{
  "activation": "gelu",
  "moe": "top_k",
  "shared_expert": false,
  "conv_stem": false
}
Rows from block 2 of a small self-supervised image encoder, named by matrix and row number. Rows with one number belong to one neuron. Each number is 200 + 30 x the weight over its row's rms, rounded and kept within 0 to 999. All counts start at 0. After the name is the row's rms in percent of the matrix's.
Before each neuron's rows are labels from the 100 images, of 14848, where the neuron reaches its highest value: "top examples" is what is common among them. Only what is clearly more common there than usual is listed. The data: scattered letters and digits in many colours. In brackets: how many of the 100, against the usual share in percent.
# fc1: MLP up (model.blocks.2.mlp.fc1.weight, 768x192), inputs 128-191
# fc2: MLP down (model.blocks.2.mlp.fc2.weight, 192x768, transposed), outputs 128-191

top examples: purple (80 vs 19.6)
fc1.605,097,170,260,213,187,182,250,229,170,209,184,212,191,178,178,177,229,211,225,154,210,185,196,212,238,177,212,226,224,195,243,184,190,178,182,163,178,221,195,203,254,202,163,200,201,188,180,166,184,201,226,206,143,227,162,215,191,148,219,201,177,231,212,276,221
fc2.605,072,182,221,201,168,210,154,170,179,154,199,210,184,226,150,228,213,189,241,135,180,208,179,190,181,223,187,225,158,191,161,217,184,310,177,196,207,206,157,188,177,190,192,176,266,182,231,204,160,214,179,231,199,168,219,245,265,211,179,252,179,232,198,182,205

top examples: orange (43 vs 19.3)
fc1.417,098,231,229,181,211,219,182,170,232,191,201,180,243,168,192,229,250,197,213,197,222,231,276,191,155,192,221,249,228,198,138,232,221,247,149,205,209,232,191,208,224,194,228,244,219,186,211,211,198,221,169,175,210,231,214,118,215,169,221,252,200,193,234,180,223
fc2.417,138,211,182,212,198,205,219,207,161,192,201,330,233,198,231,185,182,196,140,209,247,212,171,193,175,194,249,214,168,190,173,214,241,170,232,201,189,163,213,168,172,242,211,167,186,300,231,203,186,202,194,199,152,168,190,253,186,249,217,186,194,184,165,189,167

top examples: green (77 vs 39.1); count: six (36 vs 16.3)
fc1.224,100,212,230,114,168,156,221,254,209,210,188,176,233,215,186,163,219,214,202,182,246,183,195,168,202,231,175,191,146,226,181,212,199,168,188,191,187,202,204,211,262,199,218,244,234,208,228,208,121,164,243,195,226,189,190,187,168,193,211,205,161,219,219,255,237
fc2.224,102,204,219,224,192,212,186,170,185,202,171,185,189,159,227,159,210,189,201,289,229,191,260,202,218,190,199,210,218,145,218,234,241,206,176,186,216,179,199,249,160,223,244,221,222,193,184,160,234,206,165,175,177,218,193,238,143,197,156,234,205,217,199,174,144

top examples: pink (81 vs 19.8); orange (54 vs 19.3); yellow (40 vs 19.5)
fc1.703,104,239,254,168,158,255,169,227,180,208,147,166,211,150,168,232,233,199,220,187,212,231,210,245,153,227,168,262,244,209,218,244,198,216,182,212,178,206,187,184,210,161,272,176,181,190,197,232,242,183,198,217,234,209,195,155,198,168,225,208,188,161,228,173,176
fc2.703,111,181,268,253,191,158,218,184,203,220,164,203,191,196,197,199,139,189,267,160,200,238,229,223,196,230,219,183,213,200,180,222,246,259,202,230,216,222,217,178,214,202,219,193,192,164,174,159,218,217,157,214,323,263,213,227,177,194,204,219,173,223,171,219,195

top examples: green (83 vs 39.1); count: six (36 vs 16.3)
fc1.323,096,217,251,199,182,185,184,214,212,197,238,178,136,206,164,183,204,205,171,231,231,209,189,195,226,184,185,145,184,170,182,174,177,172,170,212,221,172,202,201,188,190,212,219,197,242,162,174,223,219,229,159,141,170,176,275,228,217,204,192,147,138,165,208,161
fc2.323,112,182,157,219,238,208,205,228,193,203,145,213,236,189,238,219,171,138,220,160,187,200,138,222,93,167,181,272,162,216,193,202,237,180,177,190,179,205,172,227,217,185,173,187,197,197,188,226,176,188,172,233,188,275,224,184,176,280,230,200,218,230,229,179,218

top examples: green (80 vs 39.1); teal (73 vs 40); count: six (55 vs 16.3); pink (53 vs 19.8)
fc1.312,092,200,227,190,142,180,153,255,199,238,190,229,195,210,208,240,220,180,200,141,167,185,244,209,188,241,187,197,148,222,211,184,210,192,175,211,182,196,214,211,237,192,231,196,232,239,164,170,213,221,261,213,266,200,189,176,228,205,157,206,240,187,171,131,218
fc2.312,083,128,192,226,219,203,189,165,186,190,156,213,240,210,197,224,148,209,254,223,184,266,221,202,167,169,166,150,213,224,168,161,200,233,182,188,181,207,210,169,177,232,208,198,183,185,218,199,207,136,200,256,207,240,198,178,147,189,175,182,153,185,185,243,290

top examples: count: one (45 vs 17.2)
fc1.156,094,196,170,172,193,200,233,248,225,199,185,177,204,221,221,128,180,221,189,197,160,208,181,211,212,206,212,220,109,193,210,239,211,190,214,199,206,159,266,255,205,257,239,235,203,230,173,200,159,199,188,205,228,202,134,220,235,213,196,224,166,239,191,198,158
fc2.156,101,238,186,138,190,216,183,204,195,150,217,213,202,180,157,184,140,158,164,246,200,164,225,223,202,249,265,201,234,207,177,246,231,165,232,184,175,200,176,166,222,192,206,194,206,194,143,223,203,207,159,177,193,240,197,184,130,225,148,152,204,221,226,197,205

top examples: pink (43 vs 19.8)
fc1.562,087,194,210,153,206,186,168,222,233,183,189,192,137,189,190,174,212,192,199,203,171,167,190,225,263,207,262,179,207,191,159,175,209,206,204,199,212,153,235,244,175,210,201,241,182,209,215,218,246,190,228,196,188,167,192,174,219,138,180,210,212,153,153,147,174
fc2.562,098,176,202,191,207,174,226,203,185,189,153,172,232,260,122,191,112,201,234,177,206,183,229,187,173,268,292,226,225,218,166,169,221,193,236,182,146,162,205,169,257,148,218,151,190,202,161,172,210,190,213,193,241,192,200,228,211,187,174,232,222,183,208,251,210

top examples: count: one (79 vs 17.2)
fc1.652,092,216,196,195,214,191,228,186,217,279,221,177,193,144,201,195,153,207,213,212,195,161,208,185,172,248,220,183,189,194,202,235,211,152,179,207,201,234,229,170,212,206,210,168,244,205,208,246,212,153,209,226,226,156,193,169,217,201,226,154,230,201,153,268,170
fc2.652,096,183,259,266,180,217,154,175,218,226,204,184,212,217,198,176,202,183,229,206,201,218,212,234,203,188,200,222,182,200,159,199,242,181,169,216,216,206,229,197,206,202,202,188,171,166,209,222,149,161,224,200,197,197,202,228,157,185,185,150,169,195,181,231,236

top examples: green (71 vs 39.1)
fc1.739,103,204,193,184,207,213,170,251,245,198,202,231,198,230,210,231,175,217,203,218,181,206,178,192,191,161,177,202,177,184,223,174,200,162,195,203,165,199,235,272,207,183,185,209,215,181,208,200,219,177,252,183,262,227,184,206,224,175,232,242,164,175,206,163,217
fc2.739,104,213,179,181,224,189,201,204,233,193,153,215,199,206,185,209,191,226,231,227,214,195,210,261,232,221,183,169,332,181,207,208,237,199,177,234,177,215,230,174,195,248,180,165,215,198,172,160,222,178,163,191,250,190,211,250,210,218,168,214,180,182,120,242,248

top examples: pink (48 vs 19.8)
fc1.411,102,257,158,215,238,218,216,159,186,148,207,209,203,157,236,209,161,220,179,226,138,257,195,186,153,204,170,202,252,196,241,274,175,166,179,206,155,191,223,227,181,237,191,206,163,196,170,203,160,215,228,219,203,188,231,209,249,147,202,129,215,164,212,213,203
fc2.411,140,129,185,210,119,204,156,233,239,149,179,186,184,281,159,164,195,207,208,176,179,201,151,212,204,158,239,196,203,184,201,164,282,176,189,212,175,207,227,213,217,214,164,186,243,193,233,215,201,212,211,169,204,199,188,148,170,202,160,272,201,223,208,193,181

top examples: pink (46 vs 19.8); orange (40 vs 19.3)
fc1.676,088,199,193,203,154,227,180,213,213,174,227,183,196,214,212,146,269,211,238,257,255,234,228,234,250,174,186,191,235,189,179,197,183,225,128,266,164,240,197,150,205,179,193,258,202,214,177,184,256,249,203,141,198,186,178,185,198,250,194,184,218,245,262,186,183
fc2.676,124,198,203,216,220,224,251,230,234,180,167,192,227,162,208,191,185,227,211,210,166,174,184,216,233,189,281,206,203,178,147,174,203,251,187,205,214,155,188,224,193,199,185,204,151,182,236,219,187,157,202,220,303,197,188,228,189,184,209,218,222,120,169,175,206

top examples: blue (82 vs 20)
fc1.16,089,207,201,187,191,173,196,173,153,180,216,229,164,181,186,210,212,206,209,230,191,252,249,231,178,215,209,196,227,209,256,240,172,245,154,220,166,152,197,207,195,255,221,179,228,228,196,192,211,193,224,236,151,238,142,226,248,209,225,200,219,237,220,228,260
fc2.16,110,219,177,220,208,243,174,190,259,198,162,212,178,272,198,181,232,198,196,213,239,196,159,152,180,177,233,204,194,258,182,181,226,207,225,163,196,219,193,290,203,196,216,217,194,137,213,259,172,176,190,145,150,196,207,202,232,201,171,182,216,204,253,191,173

top examples: yellow (63 vs 19.5); white (46 vs 19.4); orange (42 vs 19.3); count: six (42 vs 16.3)
fc1.650,097,178,207,150,208,169,150,138,179,250,191,217,213,228,210,193,238,215,216,190,233,188,172,210,191,201,241,218,195,181,219,173,232,213,248,195,159,163,201,282,187,182,192,217,184,244,187,186,257,166,177,201,208,242,212,219,204,186,254,202,172,217,103,164,198
fc2.650,083,183,200,251,179,201,195,173,206,213,198,227,187,197,202,222,203,175,194,200,217,227,189,216,190,193,192,188,196,201,187,162,242,206,260,201,165,175,199,153,160,193,225,225,214,188,219,173,241,197,240,223,187,176,163,186,234,271,247,181,153,211,190,202,230

top examples: blue (47 vs 20); purple (43 vs 19.6)
fc1.576,110,189,147,180,234,202,179,225,210,182,214,126,241,224,170,219,189,174,227,223,242,167,190,154,207,210,234,185,208,194,130,249,138,198,174,223,197,154,230,213,198,204,236,177,182,138,201,235,220,172,214,194,206,184,211,172,181,174,236,170,208,230,160,205,238
fc2.576,093,222,161,147,224,271,180,197,219,193,222,192,183,171,214,185,204,210,158,204,136,268,221,217,167,171,189,148,186,175,209,145,207,188,227,213,231,248,182,130,227,232,235,207,211,217,211,157,163,184,208,170,191,198,174,217,198,165,225,231,213,169,226,200,171

top examples: green (68 vs 39.1); pink (58 vs 19.8); yellow (52 vs 19.5); orange (45 vs 19.3)
fc1.611,097,219,198,185,221,188,218,210,205,224,184,197,205,218,217,201,221,215,231,188,215,200,166,189,197,253,167,244,207,201,228,224,225,206,138,209,210,136,180,178,139,177,144,199,159,246,199,208,252,175,189,174,165,185,227,206,184,239,232,250,258,213,247,171,178
fc2.611,121,205,216,211,224,202,191,192,179,183,156,131,152,213,179,168,191,189,150,195,185,240,192,202,194,119,256,177,215,245,205,220,219,244,266,181,196,234,216,187,174,167,216,218,246,197,215,179,164,262,184,199,177,221,166,179,171,217,193,128,266,199,155,189,229

top examples: orange (49 vs 19.3); yellow (49 vs 19.5); white (43 vs 19.4); pink (41 vs 19.8)
fc1.536,089,157,195,213,205,197,171,183,207,223,176,202,180,209,202,223,178,186,228,126,208,238,198,173,165,230,223,187,219,190,186,249,230,225,152,239,195,182,257,218,199,196,172,212,251,202,220,222,191,169,195,237,239,201,183,213,226,190,168,195,282,185,192,147,161
fc2.536,074,235,231,185,183,153,234,166,159,241,198,173,163,206,212,210,196,220,143,230,195,190,206,220,227,181,139,173,144,186,133,259,175,207,188,167,207,197,242,183,279,197,224,175,186,199,189,159,218,207,148,215,178,197,182,202,206,233,200,207,153,215,161,180,194

top examples: pink (53 vs 19.8); yellow (40 vs 19.5)
fc1.547,109,186,212,155,189,167,239,152,178,231,237,242,226,207,176,179,189,219,191,150,178,207,175,219,206,228,201,157,194,186,216,178,260,173,222,175,150,180,205,204,210,194,124,179,203,212,215,205,258,239,194,195,201,191,196,236,203,213,263,197,170,232,221,195,210
fc2.547,097,186,221,195,230,163,180,193,191,173,209,118,192,209,228,218,165,216,258,228,201,242,226,254,193,253,202,223,218,177,207,229,234,218,225,219,175,172,157,180,207,204,248,226,205,331,215,140,153,160,154,167,186,249,191,207,172,223,168,140,180,207,210,197,172

top examples: yellow (40 vs 19.5)
fc1.531,095,180,204,191,258,265,231,229,173,224,213,178,198,233,190,129,232,216,211,221,139,208,193,228,213,174,246,219,192,179,123,189,214,234,143,159,199,244,169,211,192,232,165,216,188,207,208,223,140,162,162,231,208,192,230,156,203,136,205,204,211,191,184,200,214
fc2.531,109,198,190,216,184,185,230,220,206,203,166,164,256,198,195,172,205,216,197,155,200,153,208,217,193,202,191,155,218,185,229,203,197,206,229,325,187,209,190,201,209,135,195,158,220,225,210,186,195,201,290,218,202,236,177,234,201,189,273,206,187,260,200,189,204

top examples: white (66 vs 19.4); pink (60 vs 19.8); yellow (46 vs 19.5)
fc1.577,102,176,199,132,173,203,155,165,142,248,198,177,259,254,272,185,167,219,204,215,201,227,156,170,190,163,237,204,157,192,235,231,200,210,211,317,202,181,197,228,225,211,240,242,270,204,202,195,229,217,225,232,215,172,131,192,151,200,189,196,192,222,220,181,158
fc2.577,101,165,199,207,193,218,184,263,220,212,184,193,165,196,177,220,209,216,225,217,230,185,198,208,227,212,124,191,181,217,232,226,224,199,276,169,242,235,177,170,204,195,191,211,172,250,180,234,170,193,204,161,148,183,230,163,118,228,171,265,218,204,236,233,227

top examples: yellow (43 vs 19.5)
fc1.757,095,159,166,154,177,220,183,182,170,181,144,185,186,192,162,219,239,183,211,242,191,206,226,243,203,186,218,228,209,219,135,182,249,230,147,193,224,200,188,186,214,182,266,223,182,184,208,185,232,111,171,188,154,198,296,144,200,200,181,200,144,239,215,213,199
fc2.757,113,191,232,200,265,188,217,189,234,239,188,205,250,256,226,192,196,208,187,227,195,193,227,198,187,199,192,240,179,159,198,185,208,229,169,202,147,212,209,181,220,171,168,163,228,299,178,240,190,255,163,170,174,213,144,203,182,237,192,234,192,151,191,225,249

top examples: purple (97 vs 19.6); blue (45 vs 20)
fc1.368,100,200,190,201,232,180,183,184,166,225,165,158,220,171,165,237,219,274,164,174,254,213,183,180,222,188,175,211,237,192,216,187,177,193,251,190,182,204,256,208,203,219,150,179,204,183,208,169,220,113,209,198,191,217,255,219,183,167,213,228,151,218,147,138,251
fc2.368,102,162,219,195,213,237,182,183,228,215,236,236,199,206,173,237,157,209,170,225,250,167,233,179,210,214,190,200,230,167,228,145,208,247,226,246,213,164,216,261,188,178,219,174,205,209,163,180,242,179,237,189,212,195,183,186,270,195,206,205,154,187,251,223,209

top examples: brown (73 vs 19.8); green (73 vs 39.1); count: six (61 vs 16.3); purple (47 vs 19.6)
fc1.738,106,193,186,201,164,167,166,162,252,271,196,205,225,183,154,148,197,237,178,264,186,201,196,183,238,193,212,197,197,178,193,224,125,234,217,186,131,201,187,198,270,254,212,256,238,173,217,187,171,188,234,180,176,214,211,125,220,209,188,200,227,190,141,164,176
fc2.738,101,227,173,175,222,163,201,140,168,213,246,191,173,166,212,196,155,218,182,190,269,237,272,155,200,144,202,183,171,231,201,211,163,127,213,250,215,209,174,210,178,194,245,229,185,212,202,240,234,231,222,186,198,206,143,187,213,220,233,195,184,180,229,212,217

top examples: count: one (46 vs 17.2)
fc1.264,099,212,217,218,225,182,193,161,199,271,170,192,209,163,191,183,96,232,257,173,174,191,239,231,246,205,232,178,164,199,209,207,233,195,205,187,182,207,285,213,207,188,222,182,207,223,248,189,211,182,264,210,227,174,177,216,160,161,252,136,197,179,140,291,154
fc2.264,116,192,219,237,201,253,179,221,215,345,186,208,182,179,234,218,160,176,223,224,208,230,197,196,181,223,199,188,224,213,222,232,220,187,227,232,207,200,245,218,213,165,213,168,192,208,238,204,255,174,239,200,164,199,210,212,199,186,229,126,171,177,198,242,218

top examples: blue (57 vs 20); black (55 vs 19.7); brown (50 vs 19.8); count: four (38 vs 16.7)
fc1.88,097,200,235,176,213,209,216,187,182,212,213,206,191,176,228,175,212,267,214,154,199,141,249,160,193,164,212,158,154,190,197,245,159,211,187,202,230,136,215,194,275,193,197,146,257,205,261,173,186,196,158,187,241,224,231,216,169,151,202,183,177,207,237,229,151
fc2.88,079,179,165,220,147,226,181,227,187,210,234,183,202,191,208,194,222,227,206,240,196,256,183,195,166,207,191,219,256,185,202,172,198,258,215,162,147,180,209,227,210,209,209,197,253,245,236,220,190,144,244,204,179,189,208,200,214,164,168,295,225,174,149,196,244

top examples: purple (100 vs 19.6); blue (56 vs 20); brown (51 vs 19.8); count: six (40 vs 16.3)
fc1.307,096,221,259,231,191,219,253,219,209,180,192,197,207,168,216,209,189,269,199,118,216,212,183,205,173,281,181,181,194,194,230,146,221,166,205,228,140,173,221,174,207,188,134,209,209,215,214,224,211,205,183,181,201,206,212,245,199,187,234,182,198,214,195,166,230
fc2.307,114,200,197,212,225,208,216,156,193,208,208,183,232,220,205,157,203,250,229,185,310,189,209,162,186,188,211,177,220,161,214,138,199,210,194,206,203,133,196,230,186,192,174,203,171,238,215,158,235,153,207,220,199,164,232,209,227,161,199,165,177,230,287,217,244

top examples: teal (67 vs 40); yellow (47 vs 19.5); orange (46 vs 19.3); white (42 vs 19.4)
fc1.117,102,169,209,190,218,243,141,203,167,161,209,195,229,184,166,213,229,195,210,205,184,149,175,220,197,210,199,247,198,183,179,240,173,213,156,201,150,185,247,184,195,275,193,161,201,224,179,231,205,208,216,174,216,157,181,214,222,119,217,219,214,174,219,170,238
fc2.117,071,155,175,166,182,197,188,231,150,192,210,195,203,183,231,195,146,212,260,266,213,221,198,193,180,223,158,154,165,202,194,211,231,196,196,240,172,243,191,157,209,209,233,243,242,210,208,184,220,206,142,191,216,200,175,206,192,210,171,174,223,160,184,173,190

top examples: purple (100 vs 19.6); green (65 vs 39.1); blue (54 vs 20); brown (53 vs 19.8)
fc1.462,103,199,201,198,207,221,207,187,218,223,122,195,189,193,178,177,189,218,223,157,253,219,210,205,230,206,187,220,199,197,231,180,190,205,206,193,106,205,226,182,209,170,126,121,219,209,156,212,236,186,208,200,127,194,239,217,199,184,208,185,193,198,206,148,281
fc2.462,111,176,211,169,187,242,218,192,211,201,206,189,195,191,166,247,159,159,219,225,305,204,191,173,220,191,178,183,206,192,195,167,187,255,211,201,174,176,188,244,220,271,200,155,173,154,213,212,216,188,221,216,217,202,203,191,205,228,208,161,185,207,295,158,208

top examples: teal (71 vs 40); green (65 vs 39.1); count: six (60 vs 16.3)
fc1.569,101,208,161,156,161,194,204,189,200,273,207,222,232,173,222,191,199,173,261,206,214,226,226,187,193,212,183,207,137,221,177,218,249,207,202,222,179,208,220,157,224,188,216,196,210,243,161,243,186,160,250,176,173,206,167,158,207,129,223,201,169,213,159,274,178
fc2.569,075,192,204,145,224,221,159,174,166,206,240,185,181,163,232,231,180,199,239,202,166,165,232,225,216,215,225,185,143,206,180,204,188,273,184,149,170,230,236,220,240,214,244,207,189,217,176,192,199,208,152,179,189,178,170,197,249,237,163,221,167,205,189,128,174

top examples: count: one (37 vs 17.2)
fc1.409,095,209,275,184,148,153,218,173,179,189,203,187,242,155,158,165,259,228,185,169,198,209,191,207,190,234,221,239,242,154,187,246,215,187,187,232,228,201,225,162,148,229,196,232,226,175,184,162,199,155,143,167,208,200,125,182,222,246,184,177,132,148,195,203,200
fc2.409,117,197,228,241,270,217,217,196,214,184,228,219,192,252,192,138,163,182,174,209,239,175,213,198,233,204,192,183,197,232,172,232,280,219,166,180,215,226,175,221,183,178,258,170,142,250,175,185,208,152,182,197,196,205,226,202,198,241,249,174,228,136,184,182,216

top examples: orange (40 vs 19.3)
fc1.450,107,201,151,140,161,209,226,192,204,219,205,168,183,249,208,232,193,242,179,218,157,177,141,201,155,199,233,195,146,185,188,167,223,188,247,154,185,174,210,215,234,183,196,190,225,164,184,216,247,216,193,186,221,203,197,247,164,144,199,232,140,137,182,206,177
fc2.450,102,198,176,207,203,172,172,223,182,189,184,229,322,188,222,218,189,191,232,244,232,179,162,212,184,200,211,190,221,198,175,196,176,192,158,180,152,143,162,207,199,215,217,159,169,221,193,219,226,162,178,204,205,181,200,212,217,222,176,190,250,171,145,189,232

top examples: count: one (38 vs 17.2)
fc1.23,091,162,190,206,182,193,208,219,243,195,201,186,164,174,202,157,205,239,188,258,236,268,206,252,197,166,239,206,194,189,178,207,173,185,224,229,200,173,201,193,199,191,180,197,150,180,196,174,186,211,149,205,238,186,213,221,243,208,191,205,184,205,205,151,153
fc2.23,105,184,228,198,227,163,221,179,160,182,195,241,250,157,214,252,150,186,208,162,224,193,255,250,261,217,217,199,186,215,176,215,197,164,200,187,124,173,193,206,189,174,200,221,189,205,203,225,174,236,178,206,190,224,160,222,155,190,160,210,164,153,186,181,236

top examples: white (56 vs 19.4); pink (47 vs 19.8); yellow (45 vs 19.5)
fc1.267,098,165,242,159,237,218,182,185,187,188,225,242,195,208,192,213,214,234,247,199,180,208,199,227,140,246,260,205,234,195,175,216,257,215,203,166,167,177,185,173,201,195,179,240,211,198,246,187,199,189,197,212,206,199,197,206,189,182,119,199,176,190,209,228,188
fc2.267,094,103,197,233,179,203,219,205,206,183,154,186,188,212,119,198,168,173,221,167,202,215,245,230,256,228,241,162,217,191,198,167,203,221,189,192,258,215,174,193,208,204,177,189,206,239,154,276,210,235,255,192,202,153,198,200,182,211,184,210,178,221,184,188,199

top examples: teal (81 vs 40); blue (47 vs 20); purple (43 vs 19.6); black (41 vs 19.7)
fc1.69,096,170,224,211,156,270,167,173,198,171,184,193,175,223,195,207,198,217,239,167,183,175,220,201,183,162,250,216,196,209,225,137,152,199,234,204,231,238,232,194,195,198,208,232,215,241,216,170,203,225,175,197,215,201,173,182,182,249,196,134,195,221,213,180,172
fc2.69,070,229,157,229,287,211,219,212,157,200,230,187,269,218,237,179,179,173,208,227,246,206,209,180,202,195,193,222,139,194,169,202,243,208,149,210,186,214,188,165,226,173,146,171,150,175,190,209,201,238,163,257,217,146,203,168,236,225,212,245,196,199,245,230,222

top examples: brown (42 vs 19.8)
fc1.710,104,225,267,233,193,196,206,208,189,211,179,231,183,194,185,199,223,204,266,164,214,144,220,190,181,249,183,170,218,211,233,211,184,214,192,173,220,236,209,202,177,202,204,207,199,224,184,150,183,196,232,191,190,210,143,217,197,154,171,225,169,226,195,219,197
fc2.710,098,208,161,208,196,140,214,194,206,175,163,192,172,169,178,248,166,202,145,204,177,180,221,135,162,191,178,182,167,201,173,216,167,184,187,220,168,151,172,189,234,204,216,167,161,223,239,222,212,260,180,176,200,163,255,179,206,187,165,205,174,213,241,246,226

top examples: teal (100 vs 40); orange (54 vs 19.3); yellow (47 vs 19.5); white (45 vs 19.4)
fc1.729,094,213,230,206,194,180,205,210,159,207,260,161,193,153,203,177,191,167,244,240,151,180,166,219,209,192,202,237,185,195,235,197,190,173,192,188,219,182,249,203,233,234,198,200,221,141,176,210,204,224,206,225,215,301,252,229,220,197,192,211,228,169,150,257,194
fc2.729,076,198,183,245,218,224,234,216,184,215,253,168,191,219,163,201,231,191,215,199,215,187,216,216,201,183,220,205,128,180,226,211,135,166,229,211,187,211,208,257,165,186,233,202,174,200,168,204,213,196,174,202,225,143,195,190,245,203,169,226,200,186,221,180,168

top examples: teal (65 vs 40); pink (63 vs 19.8); orange (54 vs 19.3); yellow (53 vs 19.5)
fc1.743,105,147,197,153,185,203,132,222,231,294,183,217,236,199,201,197,215,195,208,197,228,146,240,213,179,214,196,146,209,190,166,233,196,171,195,199,185,173,228,157,205,167,216,190,220,199,204,242,191,164,177,190,240,181,221,199,152,242,204,191,101,190,201,169,237
fc2.743,089,243,182,210,198,150,204,194,157,185,161,206,179,182,221,191,165,214,206,239,203,256,171,145,236,244,243,237,235,232,153,156,179,230,197,169,206,221,202,171,202,196,198,175,187,208,168,185,261,237,95,196,188,216,183,219,231,194,188,241,237,173,223,220,216

top examples: purple (55 vs 19.6); black (49 vs 19.7); blue (49 vs 20); brown (44 vs 19.8)
fc1.637,109,181,246,168,165,200,147,213,210,178,224,205,217,160,229,209,198,217,207,171,245,165,208,179,220,234,174,193,206,191,178,200,221,195,226,223,241,178,244,164,238,210,156,225,250,210,213,179,193,170,220,230,178,266,170,204,165,171,179,236,186,230,225,198,137
fc2.637,130,196,215,181,191,153,183,209,231,225,237,154,161,242,187,225,297,165,168,182,189,221,154,241,189,169,220,191,195,195,255,178,217,190,219,192,147,173,167,199,248,218,184,207,209,178,201,261,196,198,230,158,183,189,242,204,166,198,206,183,195,201,200,219,207

top examples: orange (45 vs 19.3)
fc1.597,099,174,229,189,240,202,247,122,267,230,191,180,204,200,161,174,207,174,223,225,211,240,196,189,191,247,165,215,194,153,200,199,216,175,202,200,215,178,189,228,188,228,198,161,175,203,238,223,213,245,132,192,196,240,199,268,204,203,228,196,140,172,224,231,208
fc2.597,088,220,172,252,217,201,184,211,166,180,198,193,181,191,255,194,228,168,185,211,171,173,186,190,185,214,212,167,199,243,216,237,160,151,217,166,211,209,225,185,153,201,180,195,219,229,187,209,216,225,232,193,150,190,256,222,266,181,189,201,208,200,192,199,189

top examples: purple (58 vs 19.6)
fc1.727,093,175,199,220,196,219,197,199,236,179,213,178,201,209,234,172,172,185,222,209,204,192,220,165,204,195,238,253,230,225,139,226,162,175,208,196,188,188,284,191,161,202,198,182,255,170,186,195,274,160,239,229,225,192,175,209,207,213,206,179,208,199,166,235,214
fc2.727,074,250,152,191,245,214,237,179,219,199,167,195,175,215,214,218,192,250,187,208,222,232,179,198,204,203,186,169,230,209,193,188,189,261,222,182,245,212,179,247,181,163,162,190,205,178,236,231,153,256,221,263,145,222,217,198,165,180,212,184,193,211,235,175,179

top examples: purple (100 vs 19.6); blue (62 vs 20); brown (56 vs 19.8); count: six (50 vs 16.3)
fc1.127,099,254,150,192,206,206,224,199,170,215,166,163,232,203,152,232,192,256,222,176,216,192,240,215,214,223,157,192,245,211,218,155,170,228,180,196,163,166,227,185,204,170,181,203,250,208,182,232,208,210,209,188,180,173,242,185,200,186,179,172,199,194,255,174,269
fc2.127,099,167,174,217,203,206,252,214,172,172,233,191,174,227,213,253,193,148,205,224,234,215,199,185,186,194,198,173,187,240,205,191,168,250,216,201,172,172,190,244,200,234,234,150,163,160,198,194,194,194,188,216,213,183,215,169,212,239,179,185,174,201,307,188,199

top examples: yellow (43 vs 19.5)
fc1.184,100,197,214,234,234,214,257,196,197,196,193,198,233,204,220,200,218,225,237,212,135,197,270,166,160,218,202,195,231,194,202,194,154,158,233,205,199,164,90,194,231,152,220,232,218,149,202,243,215,166,220,180,226,171,185,164,194,219,175,187,286,223,251,180,176
fc2.184,076,234,197,251,160,228,237,183,183,195,253,230,203,165,198,215,196,201,181,207,283,182,205,232,258,204,197,172,179,251,171,223,202,208,192,145,189,203,279,174,222,212,250,218,185,197,234,185,178,211,182,154,235,185,189,203,180,150,185,179,241,209,157,188,229

top examples: yellow (62 vs 19.5)
fc1.471,100,205,207,170,227,229,176,173,221,181,192,153,215,157,213,155,190,189,232,214,194,202,223,200,210,215,221,185,208,228,252,297,225,189,229,165,210,239,188,136,215,194,181,245,237,208,229,221,195,176,200,146,254,170,200,206,195,185,267,216,235,180,137,202,184
fc2.471,087,202,204,254,223,186,185,206,194,190,224,238,195,207,205,217,216,266,127,196,260,209,224,229,198,221,149,210,192,205,165,171,152,172,196,198,223,152,222,246,159,184,201,184,233,132,159,188,231,212,157,204,164,200,171,228,236,240,151,179,160,214,195,144,164

top examples: orange (43 vs 19.3); pink (41 vs 19.8); white (40 vs 19.4); yellow (40 vs 19.5)
fc1.255,101,174,195,185,189,197,210,182,226,181,214,232,221,175,194,225,227,240,185,157,180,233,246,190,161,199,230,192,196,233,161,195,214,223,200,207,190,235,210,236,216,203,183,182,237,183,192,171,210,208,233,214,222,186,207,197,208,149,192,251,171,159,239,192,187
fc2.255,109,200,182,236,184,219,196,197,174,198,268,307,173,205,166,201,137,201,158,208,216,188,186,199,218,203,225,169,191,143,138,221,196,186,205,195,196,243,160,178,183,234,210,155,188,194,231,239,186,186,223,210,201,225,211,179,186,192,243,215,232,210,198,200,157

top examples: yellow (48 vs 19.5)
fc1.501,084,236,206,139,203,214,178,177,182,222,191,230,178,199,196,231,180,178,223,193,219,185,177,189,203,213,222,145,164,200,189,202,229,249,221,214,227,239,195,243,167,184,240,216,254,213,222,146,162,176,229,182,250,239,157,202,265,209,180,237,199,192,194,216,214
fc2.501,156,228,206,176,212,206,266,226,236,202,231,191,137,168,212,237,190,209,176,184,219,154,182,198,182,196,208,185,198,180,178,215,141,220,212,174,194,195,166,197,189,190,192,211,243,177,253,195,175,192,178,204,183,189,200,157,216,264,179,188,185,193,221,141,167

top examples: yellow (45 vs 19.5); count: six (38 vs 16.3)
fc1.400,097,228,184,169,222,206,188,179,165,258,216,188,151,207,194,211,211,146,143,194,177,173,156,217,164,240,253,212,191,187,223,240,184,198,207,159,165,185,194,187,198,251,198,182,265,243,213,228,245,196,194,200,222,196,214,198,216,215,226,196,221,227,165,179,158
fc2.400,123,190,183,198,184,200,158,156,203,198,207,218,236,225,145,172,230,205,210,222,235,177,232,196,183,144,175,201,165,182,107,193,232,217,176,166,214,235,212,232,199,185,175,222,228,142,219,233,222,217,168,209,165,180,198,253,218,177,172,201,173,203,228,209,227